From a checkpoint of a small spectrogram enhancement model: 3.93M parameters, log mel input.
Rows from block 8, named by matrix and row number. Each number is 200 + 40 x the weight over its row's rms, rounded and kept within 0 to 999. All counts start at 0. After the name is the row's rms in percent of the matrix's.
# conv: 3x3 conv (model.decb.0.0.conv.weight, 192x384x3x3), inputs 192-199, a 3x3 kernel for each
conv.33,141,182,185,185,179,181,179,187,187,187,184,187,183,182,185,177,189,186,186,188,187,189,192,192,190,190,192,193,192,189,190,185,188,186,187,187,185,189,188,192,183,184,182,178,182,182,197,198,200,191,195,197,192,192,189,192,193,195,185,186,182,174,172,175,192,191,191,193,190,193,195,189,191
conv.34,068,191,192,194,173,176,174,192,188,189,191,188,188,181,174,168,187,187,182,189,190,187,205,201,205,200,201,201,197,198,198,178,185,182,187,191,185,198,200,193,166,176,174,165,164,166,204,204,204,199,199,203,202,202,198,207,203,208,171,175,172,150,167,159,198,202,199,201,196,200,199,202,200
conv.35,132,207,208,207,249,247,256,217,205,213,213,212,211,241,242,251,217,206,211,214,214,214,211,212,213,218,212,213,219,221,222,222,223,224,215,213,217,219,222,228,227,222,242,202,177,185,215,209,211,230,229,233,221,218,223,227,232,234,225,212,230,203,182,186,206,210,212,211,217,215,218,216,219
conv.36,074,189,191,189,184,181,174,197,191,197,193,197,187,179,173,175,188,191,189,192,195,192,206,210,200,195,203,204,214,211,213,189,188,181,197,196,190,192,199,194,163,167,167,169,167,173,207,208,199,204,205,207,202,202,201,210,212,210,170,167,165,162,165,169,196,187,196,196,203,207,212,211,207
conv.37,172,198,198,196,189,187,184,192,190,191,196,197,193,186,188,186,193,190,190,191,194,195,196,199,196,193,194,194,199,198,196,189,188,191,194,194,192,197,194,196,184,187,179,183,186,182,193,197,198,194,194,193,195,195,196,200,201,201,185,186,183,179,180,179,191,189,190,195,194,195,195,195,193
conv.38,066,186,183,188,178,178,177,186,199,191,185,187,180,178,172,172,184,189,192,196,192,194,211,211,209,205,205,202,205,209,202,184,176,178,181,187,195,201,202,196,165,170,171,168,166,171,216,210,214,206,204,208,211,209,207,209,208,201,159,168,161,156,159,157,196,196,200,206,206,211,215,206,208
conv.39,077,193,188,195,175,178,174,186,184,182,191,196,188,173,174,170,183,188,179,189,187,187,198,203,204,198,200,202,210,204,207,185,188,182,192,195,197,203,202,196,166,168,169,168,171,170,212,211,207,204,215,206,202,204,205,213,214,212,164,164,159,160,161,163,196,189,192,204,201,200,210,213,212
conv.40,162,197,198,202,205,202,206,195,194,195,199,201,198,202,203,201,197,195,195,195,196,194,195,199,197,200,201,204,203,203,204,197,196,199,195,193,194,204,207,207,198,198,203,194,188,189,201,201,202,206,207,204,205,204,201,204,207,204,193,194,197,195,187,189,200,202,201,199,199,200,203,203,205
conv.41,170,198,196,197,188,188,184,189,188,185,196,196,199,188,184,183,188,188,187,190,188,188,195,196,196,195,198,197,201,202,202,191,190,193,195,193,193,199,199,200,185,185,179,181,182,183,200,200,200,196,197,197,201,198,199,204,202,204,179,182,180,179,176,176,192,190,191,199,198,198,199,199,199
conv.42,076,180,181,180,176,170,161,180,180,183,182,183,187,174,168,164,177,184,177,187,184,184,198,197,197,192,190,190,188,192,193,173,174,176,188,191,182,183,184,190,170,171,163,162,173,167,200,197,193,193,192,194,191,189,188,197,195,198,165,175,166,157,160,161,189,185,184,187,187,191,189,193,192
conv.43,073,193,188,198,184,184,182,193,199,194,199,192,193,185,183,183,192,194,193,196,191,192,200,206,202,200,202,204,205,208,198,182,184,186,197,189,189,198,198,198,168,171,170,176,180,176,215,206,210,204,205,200,210,205,207,207,194,200,158,165,165,168,167,172,203,200,204,204,209,212,211,207,208
conv.44,074,198,196,198,185,179,177,193,196,192,198,204,201,179,182,174,195,193,193,200,197,195,204,202,200,198,207,200,211,206,218,189,191,196,207,201,201,194,198,200,173,171,167,168,171,177,201,198,201,203,201,204,195,199,205,208,213,212,172,175,168,164,166,167,191,185,191,198,203,202,208,205,207
conv.45,119,180,175,179,179,178,174,187,191,191,182,181,184,179,176,176,187,184,188,186,186,191,193,195,193,191,198,194,188,190,184,185,180,183,185,186,185,186,188,187,179,184,181,176,184,184,197,196,197,193,195,190,192,191,187,189,187,189,179,186,181,173,175,177,191,190,190,192,192,192,195,191,192
conv.46,115,181,179,178,174,174,171,184,188,185,183,185,185,175,171,170,186,185,187,184,185,183,192,195,195,189,192,197,195,190,198,183,182,180,188,185,184,191,190,183,175,182,175,174,172,175,197,195,195,201,194,190,194,196,194,197,196,196,172,173,175,167,169,173,188,188,184,194,195,193,194,196,195
conv.47,186,201,201,200,204,199,200,198,197,194,201,201,203,199,200,197,199,195,194,194,192,193,194,195,197,196,192,197,203,204,202,195,195,196,196,196,195,201,200,199,197,194,195,187,179,179,197,194,198,197,197,200,197,197,200,198,199,199,199,196,196,182,181,182,193,192,192,198,195,195,198,198,199
conv.48,019,138,142,146,187,182,197,247,274,285,158,170,167,204,202,217,232,268,255,194,211,201,205,197,204,183,181,187,161,168,193,219,207,213,220,188,217,143,162,168,207,240,261,242,253,251,218,204,209,198,197,194,218,213,212,194,164,153,247,232,216,203,216,204,202,226,209,187,224,205,200,180,178
conv.49,019,148,129,159,135,172,168,218,275,259,174,142,162,207,178,205,224,228,254,232,197,234,201,220,216,198,204,186,168,168,181,185,224,218,223,213,213,136,165,163,218,241,233,228,244,216,202,212,216,195,204,175,222,235,205,204,170,188,217,253,192,159,172,175,243,232,211,202,190,187,190,202,176
conv.50,018,94,87,114,174,121,171,220,256,257,133,139,139,178,184,192,222,237,249,213,219,204,236,230,224,185,201,208,174,161,160,202,181,175,239,222,229,186,195,167,217,264,248,258,255,226,205,214,218,215,238,209,266,219,235,196,186,174,230,193,209,196,193,178,220,210,228,216,236,233,220,229,214
conv.51,017,122,118,142,169,193,171,199,267,264,143,168,150,163,203,157,231,256,241,197,220,205,232,240,230,195,204,208,194,174,187,206,201,169,222,215,213,138,164,163,219,237,228,245,260,270,225,210,221,199,192,202,202,231,216,179,188,180,218,185,197,219,184,152,179,204,221,212,224,200,188,195,202
conv.52,025,154,154,158,132,139,146,163,190,210,154,158,180,154,146,155,183,199,189,199,221,202,227,236,227,228,201,220,202,199,189,188,178,182,201,197,185,180,176,184,159,179,162,176,189,189,230,202,224,212,216,227,237,233,216,207,182,203,149,180,157,166,164,153,199,180,211,223,226,234,230,227,231
conv.53,018,141,113,123,176,183,154,264,279,291,146,139,114,171,202,206,230,256,233,206,239,222,234,208,204,205,200,191,157,169,186,207,193,196,209,227,247,157,162,181,212,242,236,230,257,241,201,199,216,201,183,211,176,203,219,163,182,172,237,244,200,199,232,201,250,218,191,227,194,207,196,182,171
conv.54,018,130,138,135,176,201,195,239,288,272,121,160,164,199,218,230,229,287,291,218,223,216,203,195,186,176,197,175,159,154,162,189,209,204,182,201,199,154,153,147,256,272,246,253,288,268,246,202,202,208,204,169,201,171,189,156,152,173,223,230,235,190,179,160,231,244,228,210,214,224,183,190,166
conv.55,018,187,186,164,195,192,169,244,258,280,175,167,182,193,218,168,234,263,255,217,250,225,214,231,225,224,227,213,199,174,197,218,214,208,247,215,231,185,186,174,226,251,198,205,227,212,198,185,206,206,183,201,217,195,230,207,191,216,203,202,182,163,210,159,203,188,196,214,191,211,212,187,184
conv.56,055,196,193,189,204,210,209,188,189,190,186,187,185,197,197,202,192,182,187,185,187,185,185,190,185,188,180,191,200,200,196,188,188,189,190,178,192,199,199,200,211,213,218,181,184,182,198,201,197,212,212,197,201,203,210,186,185,186,182,194,212,200,186,195,196,186,202,194,195,190,200,200,199
conv.57,020,129,122,125,166,175,164,239,255,262,149,146,154,171,191,173,214,258,242,234,212,233,220,210,209,160,145,173,150,159,148,175,186,193,206,219,211,148,138,153,230,236,241,213,256,250,210,218,229,186,202,191,218,183,210,180,140,154,240,252,221,183,209,182,225,228,203,175,198,189,178,185,190
conv.58,170,199,197,200,201,200,201,191,190,190,196,200,198,203,201,201,194,190,189,186,187,190,188,185,188,197,192,191,196,193,195,194,194,193,189,187,188,199,198,195,192,196,197,193,190,189,194,194,195,194,196,193,194,191,190,198,196,196,187,191,194,195,190,188,196,192,192,189,188,189,190,191,191
conv.59,018,129,117,104,173,193,162,221,261,264,169,136,145,189,196,179,250,268,251,221,215,213,203,214,200,180,189,182,145,151,145,181,197,178,165,208,215,131,145,149,234,257,218,229,258,241,223,236,208,218,187,184,202,202,214,174,161,179,226,228,205,179,193,201,215,239,205,193,208,212,208,241,205
conv.60,019,146,137,130,152,156,177,216,267,283,140,169,138,181,212,192,216,272,272,184,232,222,206,188,209,196,183,196,172,190,187,208,221,229,216,191,206,169,151,150,224,248,228,226,243,241,175,218,221,199,211,222,214,223,232,192,186,172,213,238,188,155,181,166,202,214,227,227,191,226,212,194,210
conv.61,018,134,145,139,172,180,195,275,258,263,161,140,175,178,206,197,223,269,251,224,234,205,181,202,190,211,164,187,199,163,174,203,234,186,220,215,224,122,142,131,231,275,265,255,280,273,181,200,211,204,176,182,208,185,192,186,159,179,222,261,230,231,212,201,221,206,224,203,202,178,196,183,169
conv.62,018,141,131,162,137,160,204,204,276,267,188,166,188,185,199,182,216,253,249,201,233,198,228,207,206,211,218,196,158,170,184,184,201,196,209,241,216,144,156,196,205,232,235,239,248,244,209,204,207,191,210,198,198,203,241,165,176,170,211,191,226,180,192,177,203,219,249,203,172,200,194,198,192
conv.63,018,153,132,142,157,186,180,244,247,266,161,144,168,188,197,190,215,265,247,222,229,206,202,202,197,185,186,184,141,145,135,183,233,197,216,219,221,145,148,149,238,263,258,231,271,251,203,211,216,171,196,166,232,228,226,182,146,158,243,252,208,176,192,188,193,223,242,198,204,201,161,179,186
conv.64,018,137,138,125,165,162,176,247,302,258,141,116,166,206,211,190,264,246,245,217,235,227,205,213,208,191,175,194,143,162,147,204,219,233,214,243,197,154,153,157,219,267,210,226,269,261,198,212,202,186,197,206,187,190,191,158,160,156,218,246,228,183,196,193,207,222,239,228,208,208,199,205,173
conv.65,017,150,138,170,176,179,198,259,272,277,160,190,173,210,201,210,260,289,271,227,200,203,222,220,221,238,214,195,187,184,166,211,212,220,243,246,215,149,176,157,213,234,244,219,256,226,193,184,182,173,192,173,195,218,201,181,195,169,227,232,216,194,187,175,181,202,213,187,173,183,173,173,193
conv.66,019,112,114,140,161,184,184,235,300,261,140,136,135,186,182,193,240,254,269,218,234,202,214,208,213,184,185,181,143,181,185,173,214,177,211,235,203,165,154,175,221,243,213,227,254,255,232,219,226,200,195,207,175,209,206,165,163,159,225,237,242,161,191,198,223,235,198,240,207,213,192,198,182
conv.67,020,130,137,141,170,161,161,217,252,244,149,136,149,183,187,182,231,224,221,214,207,208,234,227,213,203,207,192,172,174,171,177,192,191,212,218,214,152,163,155,200,233,207,205,238,225,220,190,231,221,202,209,220,213,215,186,189,169,225,235,177,199,205,196,211,211,206,210,209,226,219,221,218
conv.68,038,168,168,163,161,154,161,159,154,157,147,162,166,152,157,147,169,159,161,191,189,185,183,174,173,183,187,188,164,180,176,169,165,161,178,177,177,150,157,161,169,181,185,181,190,193,189,168,186,187,185,181,192,203,211,163,174,177,155,173,173,205,215,199,196,195,197,210,226,213,205,193,193
conv.69,020,152,144,173,147,147,173,216,232,231,187,161,175,160,167,154,222,231,231,209,208,199,243,266,226,221,226,208,251,220,205,218,208,187,244,231,234,167,186,199,207,221,229,178,225,202,216,216,237,217,202,228,235,232,260,221,196,209,171,191,169,187,168,167,217,210,202,215,228,224,231,235,250
conv.70,017,130,137,131,158,186,156,229,259,274,154,152,121,177,215,183,232,273,245,198,199,191,247,191,200,181,187,180,182,148,202,192,170,172,180,214,226,162,168,181,203,267,227,249,277,239,204,230,232,203,186,230,209,220,240,205,183,175,186,204,194,167,201,167,223,247,210,225,240,199,197,205,212
conv.71,029,140,142,155,151,151,156,158,173,164,159,147,148,145,155,166,168,179,189,198,200,209,199,200,206,186,190,189,183,182,193,172,188,172,197,198,212,142,150,144,155,180,190,181,206,217,197,173,181,183,182,184,194,179,198,182,181,200,178,188,215,201,228,220,220,215,192,220,236,201,223,205,221
conv.72,019,137,132,133,170,197,179,232,254,272,141,113,142,165,191,167,243,260,252,227,207,186,198,190,207,203,185,206,151,156,143,186,193,174,190,222,223,141,156,182,228,269,228,225,259,235,203,217,229,193,200,208,217,225,234,190,154,159,224,221,217,190,190,160,221,222,220,220,217,187,176,211,200
conv.73,029,179,179,187,149,144,149,170,173,180,199,193,203,173,154,158,175,173,173,199,213,191,209,230,217,215,218,211,236,227,216,209,178,172,222,230,216,182,178,182,155,154,172,153,170,175,192,200,197,187,181,186,225,219,202,209,196,195,139,160,173,169,165,177,188,193,191,217,213,210,237,220,223
conv.74,019,94,106,122,160,163,181,237,254,265,108,136,117,156,181,168,222,236,232,191,224,226,197,217,217,174,200,183,149,161,180,179,206,192,187,185,194,156,160,168,226,246,255,239,266,247,199,224,205,207,208,207,193,239,217,183,155,167,194,215,203,176,176,159,223,230,220,205,233,197,202,189,179
conv.75,020,199,204,204,181,188,175,229,223,256,220,220,209,191,180,179,212,227,224,224,195,224,249,224,236,214,219,208,213,233,225,191,190,203,209,235,212,192,190,182,196,219,197,184,215,213,165,197,192,206,214,204,200,220,210,209,227,225,195,201,198,183,210,202,197,193,206,213,203,208,206,213,219
conv.76,019,126,123,126,140,146,153,242,221,256,168,156,136,148,166,171,212,228,217,187,192,201,202,175,195,191,173,208,174,169,167,177,222,187,201,211,200,152,151,182,216,226,236,197,250,249,221,209,224,220,229,221,229,236,232,196,183,169,219,189,191,151,149,146,210,232,209,220,210,200,212,207,210
conv.77,018,140,149,129,163,188,157,255,272,279,203,151,151,198,189,192,233,257,275,225,235,225,221,202,210,180,175,215,137,152,150,204,227,216,203,218,210,155,168,150,231,258,210,249,248,250,219,166,187,187,198,174,200,218,204,200,158,170,238,247,231,189,212,176,212,205,210,196,206,169,167,178,183
conv.78,018,142,142,140,142,187,195,249,279,279,148,153,151,184,208,187,216,237,254,221,198,189,194,215,192,188,201,183,164,165,132,197,228,188,200,248,207,139,154,138,222,238,236,254,257,262,201,199,194,182,203,208,211,197,204,175,162,163,225,237,213,181,202,188,212,226,216,203,190,215,216,201,202
conv.79,020,131,129,130,150,169,160,237,251,259,157,147,153,166,196,185,213,261,244,204,205,215,208,191,200,189,186,183,143,129,155,183,208,197,207,195,215,140,174,162,238,260,223,245,232,256,192,200,238,204,197,188,206,206,212,154,146,161,193,231,224,178,174,158,210,224,215,222,215,179,184,175,178
conv.80,017,132,144,132,162,172,167,231,282,267,160,125,137,165,183,187,206,277,269,187,213,222,206,206,196,194,193,202,156,177,160,193,224,220,193,212,213,154,158,167,253,269,245,241,227,248,232,204,218,184,208,242,218,244,238,176,168,156,230,232,201,178,191,186,200,241,203,230,203,211,210,197,200
conv.81,170,196,195,197,209,207,219,185,170,180,199,200,204,210,209,215,189,174,181,203,201,200,200,203,199,209,207,209,204,207,207,204,205,207,196,194,195,209,212,212,192,176,189,181,158,164,198,199,199,210,215,217,201,203,201,215,216,219,191,180,189,191,170,172,203,205,202,202,204,204,205,207,203
conv.82,027,189,198,195,172,185,154,175,193,195,173,205,174,176,165,165,204,187,188,215,217,211,202,219,211,202,196,218,221,221,223,184,199,203,213,208,217,169,170,181,160,159,194,158,178,180,185,171,189,186,180,189,204,199,203,207,204,201,167,183,169,173,167,177,198,188,193,207,227,199,219,218,210
conv.83,388,223,222,224,223,220,227,215,207,209,221,221,223,223,221,225,216,208,211,219,219,220,218,218,218,223,223,223,222,222,223,219,218,220,217,215,218,227,226,227,206,200,207,211,207,205,221,219,221,226,225,227,223,220,223,226,225,225,204,199,202,212,209,208,220,219,220,221,221,222,221,223,222
conv.84,019,125,118,123,148,156,196,224,299,269,142,141,167,196,216,218,221,264,285,208,224,214,193,196,204,179,200,186,111,130,137,214,225,206,212,214,214,162,145,151,216,245,224,230,276,252,228,224,213,202,209,197,199,223,225,183,142,167,221,236,239,181,178,172,244,251,249,186,197,196,174,176,202
conv.85,017,131,135,157,192,186,192,223,292,257,155,177,162,185,215,214,223,267,260,213,238,220,210,213,201,222,198,227,148,182,146,207,211,190,242,219,209,133,139,192,227,234,255,248,245,264,202,202,210,180,205,199,226,206,190,170,162,184,248,216,211,196,203,193,192,198,225,199,218,193,188,187,218
conv.86,185,203,206,202,211,212,214,197,187,190,201,206,204,209,210,211,194,189,188,192,195,193,195,194,196,200,204,203,199,200,199,199,199,201,191,189,190,210,212,215,204,201,207,189,181,180,200,201,202,207,208,208,200,200,201,208,209,209,196,196,197,191,185,184,200,200,201,194,197,195,200,197,198
conv.87,017,130,100,146,151,187,191,221,291,264,141,128,169,170,169,191,227,225,253,184,217,179,205,208,199,213,204,191,157,147,152,194,203,201,204,206,172,176,162,147,201,258,221,239,277,233,202,225,216,183,192,203,231,221,235,191,165,149,241,242,197,202,213,181,212,207,196,211,200,190,243,213,179
conv.88,017,128,130,164,151,174,157,215,286,266,151,140,171,168,173,184,223,247,253,194,187,203,233,217,226,214,196,198,180,167,211,183,195,190,191,232,228,165,167,171,239,236,225,227,240,237,218,224,223,173,211,212,212,229,263,209,175,184,210,183,168,184,175,147,207,216,219,198,215,214,237,221,217
conv.89,357,224,223,225,223,220,227,215,207,207,222,221,225,224,220,225,216,208,210,219,217,218,218,218,218,224,223,224,223,222,222,221,220,223,218,215,216,226,226,226,205,199,205,212,204,202,220,219,220,227,225,228,223,221,223,226,224,226,203,196,202,212,209,206,218,217,219,219,220,221,219,222,222
conv.90,019,125,125,112,151,174,169,237,281,261,128,151,147,176,184,185,213,247,245,208,252,208,207,209,203,188,176,192,135,148,140,201,189,203,202,217,195,142,172,173,210,253,250,222,247,238,211,205,209,172,186,212,192,229,213,179,142,169,241,241,205,187,209,190,222,218,212,184,204,187,186,158,190
conv.91,019,105,100,102,122,149,146,230,251,235,143,135,139,167,171,176,216,250,235,200,244,219,211,211,201,203,206,205,147,141,165,180,205,188,189,187,198,141,167,177,225,230,245,211,240,227,231,221,236,201,209,237,201,216,211,170,169,175,227,215,214,175,190,156,221,237,227,209,226,236,200,210,193
conv.92,018,122,131,158,184,191,187,260,269,282,156,150,135,171,198,198,251,269,255,195,221,199,186,198,215,181,197,173,190,189,192,208,204,206,187,201,220,139,155,165,243,291,225,221,260,242,238,214,208,226,198,197,214,186,204,187,191,165,226,232,222,193,206,196,239,233,211,215,201,193,208,200,190
conv.93,028,173,164,160,156,160,157,178,172,163,173,173,174,168,173,173,168,186,169,197,172,188,199,188,187,209,195,198,209,205,182,174,201,187,191,181,181,160,160,150,194,215,209,166,200,192,182,184,182,178,172,188,171,170,175,195,171,172,204,216,227,178,211,208,220,215,207,193,213,195,198,190,194
conv.94,018,114,143,103,149,180,156,229,262,284,102,132,140,172,188,190,242,270,263,207,221,212,196,214,222,201,168,178,134,148,153,177,190,210,191,244,200,167,165,170,252,260,237,245,282,249,213,208,234,205,195,187,197,228,215,203,155,171,237,248,214,198,196,190,245,243,229,189,213,195,213,213,208
conv.95,113,193,197,192,210,208,212,184,168,175,191,198,195,205,206,212,183,174,180,186,187,181,186,183,181,195,199,197,199,195,199,190,190,195,183,180,181,208,210,210,193,190,202,187,165,173,193,194,192,203,205,206,190,195,193,205,205,212,187,184,195,193,176,169,193,196,192,190,193,192,192,200,196
conv.96,016,126,132,120,161,186,168,238,271,273,124,126,139,137,161,205,214,253,237,200,220,190,221,236,211,173,176,194,191,160,182,180,203,178,179,181,206,152,137,184,196,258,248,223,282,236,224,223,221,217,177,178,191,179,218,208,204,184,230,210,194,193,214,162,188,186,217,211,210,225,204,208,201
conv.97,015,96,102,120,154,188,195,240,282,247,151,163,122,180,196,167,233,265,274,220,208,212,204,184,202,196,178,195,175,187,191,226,180,176,160,199,224,155,137,194,236,266,216,237,255,246,195,173,208,180,187,172,192,211,166,219,147,205,246,231,219,188,220,216,201,253,198,196,193,210,208,174,172
conv.98,015,146,126,136,134,175,177,233,305,304,139,136,107,192,181,182,221,256,257,217,228,245,188,203,214,159,196,188,151,165,164,212,199,195,191,196,176,146,164,152,236,251,222,227,248,262,211,203,240,206,208,221,240,224,246,194,173,161,220,222,201,173,165,176,236,217,200,238,212,212,245,212,188
conv.99,020,128,111,148,131,117,159,185,207,184,130,135,130,104,146,143,187,194,197,205,187,203,201,223,228,201,207,223,206,181,196,154,171,138,155,179,179,166,167,193,173,195,181,181,207,201,223,238,224,222,253,240,212,236,224,179,158,194,152,143,144,150,167,148,204,251,225,242,253,240,245,255,252
conv.100,018,115,128,131,117,136,169,227,271,242,156,162,139,164,154,152,222,257,236,194,234,185,207,205,196,196,191,204,170,181,177,202,203,183,189,206,182,178,157,158,211,234,241,226,261,227,235,206,236,232,218,207,236,204,220,171,165,181,220,209,209,148,187,151,199,249,236,221,209,206,239,207,197
conv.101,017,118,91,138,127,143,185,225,250,240,131,133,130,163,185,155,207,245,231,204,213,218,189,225,201,204,187,181,134,152,154,182,201,192,190,173,217,139,141,177,250,260,216,204,262,237,222,210,225,186,199,199,218,206,221,185,146,154,221,203,215,158,219,153,231,222,210,211,210,213,197,190,181
conv.102,051,164,167,156,153,155,146,169,172,174,162,162,154,161,164,156,171,175,182,197,196,191,182,182,197,174,175,182,178,179,186,171,165,171,183,186,194,166,159,162,144,158,154,190,188,192,168,176,177,184,169,172,176,179,178,175,180,185,146,170,172,207,219,208,174,178,183,177,193,186,187,181,188
conv.103,016,137,168,149,169,194,175,257,291,268,150,156,120,162,168,174,238,228,241,205,227,172,228,213,227,211,235,205,210,212,220,183,194,197,210,187,211,207,183,217,187,219,228,210,232,205,282,250,247,255,239,246,223,228,219,196,198,197,176,181,165,153,164,144,237,210,253,228,234,254,218,256,247
conv.104,015,106,108,114,158,155,162,240,253,239,150,142,144,156,166,158,252,254,257,212,219,208,230,259,232,219,214,201,194,151,140,180,180,161,211,214,222,160,191,169,201,234,214,230,280,237,236,207,252,197,241,201,208,210,231,222,206,216,180,198,188,181,201,157,224,235,224,210,224,207,229,235,194
conv.105,375,226,225,227,225,223,230,216,207,209,224,223,226,225,223,228,217,209,210,222,222,221,223,222,221,228,228,228,227,225,226,223,221,227,222,219,220,229,228,231,203,196,203,213,205,202,223,223,225,230,230,232,227,224,227,228,228,230,199,191,197,213,209,205,224,224,224,227,226,227,226,227,227
conv.106,016,116,100,118,137,153,92,213,207,219,142,121,148,155,166,160,216,235,226,219,235,225,215,212,197,227,208,216,175,205,192,216,225,186,253,238,239,141,157,176,224,214,203,157,195,210,207,216,211,205,208,206,240,200,229,231,227,219,237,225,223,216,190,216,193,200,209,234,233,248,220,234,211
conv.107,015,106,137,124,151,166,142,200,257,249,143,139,125,167,189,192,213,245,218,236,215,238,226,220,242,162,219,184,173,180,191,190,214,197,191,221,237,134,143,175,202,250,246,218,243,225,213,201,187,180,192,198,207,191,209,210,196,184,231,240,203,222,223,203,215,172,204,193,218,212,201,226,218
conv.108,017,105,140,122,148,136,145,212,239,249,157,136,146,144,176,169,214,239,262,199,222,215,261,230,245,207,224,210,189,164,211,172,191,171,196,229,231,161,161,159,184,178,176,204,235,196,213,220,222,231,236,216,263,251,250,202,195,194,174,190,161,171,194,170,204,217,209,201,243,229,219,226,231
conv.109,016,122,126,146,152,173,141,247,268,258,136,155,115,154,170,182,207,255,253,198,185,213,195,213,202,171,228,201,175,171,137,183,194,197,215,186,192,138,133,149,198,214,234,217,244,261,192,226,221,212,203,239,208,231,217,190,175,188,196,207,195,158,164,161,208,234,196,183,181,181,184,206,217
conv.110,228,199,200,197,202,199,201,196,192,194,196,195,198,198,197,197,194,192,192,190,189,187,189,188,188,192,192,190,194,197,195,196,195,196,190,191,191,197,203,199,195,194,196,187,185,186,193,194,196,193,198,195,194,193,193,197,198,199,190,190,194,193,187,189,195,195,195,190,189,191,191,191,192
conv.111,016,109,127,125,138,178,176,254,285,249,147,125,180,181,185,173,220,285,229,202,202,189,214,238,205,172,178,206,128,187,160,172,184,167,178,198,195,177,160,199,189,226,235,217,250,251,206,247,234,206,192,201,207,247,205,207,177,170,214,195,181,175,157,131,236,230,223,216,203,199,190,219,214
conv.112,016,116,120,137,129,151,192,274,287,264,121,107,146,129,181,170,220,262,257,221,208,215,202,211,191,186,179,189,148,147,145,182,190,208,158,203,232,186,134,171,226,259,242,219,255,271,225,223,214,181,174,218,229,221,223,186,179,154,210,210,207,144,169,134,209,214,200,219,234,202,219,171,187
conv.113,025,129,127,121,121,129,121,154,179,162,143,149,140,126,135,126,154,154,170,214,199,189,199,232,207,203,229,198,172,178,192,138,143,136,154,163,170,173,164,159,152,162,162,175,181,173,203,218,194,202,196,194,212,206,192,199,186,207,139,173,166,184,193,173,193,210,215,230,238,219,222,226,236
conv.114,016,120,112,133,149,178,188,233,292,310,158,155,151,174,186,183,251,269,261,213,181,190,197,212,208,192,176,208,134,125,156,178,197,187,197,162,240,159,153,147,217,260,267,244,278,252,213,242,233,236,197,223,171,189,199,177,155,170,214,218,180,185,203,160,250,232,228,249,203,235,168,160,183
conv.115,018,138,143,122,159,190,160,229,267,278,151,140,167,176,188,158,234,245,235,222,239,198,200,211,189,210,209,200,156,133,149,174,195,185,212,235,199,128,137,160,211,242,229,225,235,231,208,226,208,192,172,203,215,209,222,207,184,154,208,219,181,179,160,158,203,231,205,197,207,213,198,190,177
conv.116,016,128,140,138,156,201,182,267,260,301,146,146,142,173,184,177,211,256,280,207,197,202,209,217,192,205,193,166,135,161,148,169,193,231,194,203,200,124,137,173,220,235,236,225,251,242,224,184,208,168,208,206,195,189,223,168,183,174,232,250,207,174,212,171,217,226,199,188,190,196,185,205,182
conv.117,016,129,129,142,177,156,170,241,261,235,162,127,128,146,190,151,218,241,242,218,215,214,233,242,214,202,233,203,199,195,211,155,154,187,202,223,198,177,195,212,181,202,238,220,240,219,211,218,222,205,235,251,238,243,266,229,208,234,175,191,135,192,183,159,213,188,185,207,220,217,248,250,232
conv.118,075,208,203,202,242,241,251,194,180,192,194,203,199,221,223,239,200,182,183,193,192,188,196,203,197,196,198,197,216,213,212,199,201,200,194,192,193,226,222,225,217,208,239,170,139,156,207,205,209,215,220,225,205,206,211,203,207,213,204,192,207,165,152,148,196,194,193,206,205,207,210,210,214
conv.119,017,146,112,149,183,193,210,222,268,226,157,115,154,175,177,186,243,260,239,217,217,209,224,228,234,200,220,195,199,233,224,174,181,179,180,193,196,169,173,174,207,213,213,238,244,253,264,263,245,242,247,231,224,239,235,208,154,184,161,186,147,164,170,147,228,242,255,255,265,241,223,232,243
conv.120,016,126,110,127,179,180,187,255,294,273,136,157,153,162,204,179,237,264,290,222,233,220,191,240,239,217,227,216,156,170,152,184,189,179,228,233,228,203,173,208,179,218,237,232,224,236,220,228,247,209,220,221,234,249,222,200,178,167,155,189,174,194,178,152,210,219,227,215,225,226,201,215,202
conv.121,017,134,164,148,144,145,147,226,251,232,182,158,148,157,146,166,191,204,214,181,209,192,265,253,253,204,235,214,188,232,225,147,177,199,214,227,184,186,196,204,193,180,157,190,224,205,228,215,238,185,225,248,227,254,253,229,193,208,149,134,133,155,157,114,202,190,176,233,216,206,228,233,227
conv.122,016,119,98,140,143,154,147,230,244,292,140,94,141,163,196,163,238,266,261,202,212,204,209,229,216,216,181,167,162,152,204,192,178,174,184,192,212,167,158,155,202,249,242,207,270,246,212,228,234,218,217,217,215,223,220,171,170,173,222,223,185,161,198,130,209,219,206,208,242,212,226,186,186
conv.123,156,205,206,210,211,205,222,193,177,180,206,205,213,213,210,220,187,174,176,204,205,202,204,208,203,217,220,217,211,212,213,211,210,215,193,190,193,220,220,226,178,155,180,173,163,156,210,211,213,222,224,226,209,210,210,217,218,222,176,150,165,172,167,162,213,212,211,209,211,210,214,213,216
conv.124,016,118,139,129,166,162,186,245,270,259,118,156,143,151,166,182,212,265,267,206,215,192,227,234,217,189,206,192,191,181,179,169,217,171,191,196,214,177,209,201,208,263,246,233,258,262,293,252,255,258,238,236,239,239,231,209,144,189,206,188,154,155,149,152,212,216,217,213,246,213,233,258,223
conv.125,018,183,166,182,189,186,157,229,245,218,208,167,193,182,181,181,231,232,211,217,224,216,219,223,245,215,222,220,231,229,237,175,159,187,211,243,229,183,173,180,152,136,145,177,173,173,210,187,189,183,196,193,191,184,208,231,245,215,138,139,155,157,164,154,203,169,165,211,218,202,205,216,196
conv.126,016,146,116,158,134,151,151,224,242,231,153,152,145,155,170,155,221,229,225,190,195,191,238,264,238,228,241,230,189,171,177,178,187,190,234,230,195,169,151,191,189,206,185,199,240,237,208,247,222,203,213,211,229,239,260,182,217,190,163,145,156,218,214,139,198,197,233,223,234,223,212,200,250
conv.127,016,151,172,150,205,169,197,257,272,227,160,190,189,158,159,137,202,233,221,173,214,194,221,231,246,236,217,234,205,196,157,170,186,178,209,197,220,191,174,158,182,220,171,189,215,225,189,230,244,220,218,210,230,229,244,222,186,182,164,176,136,178,142,169,220,226,203,197,219,197,210,217,211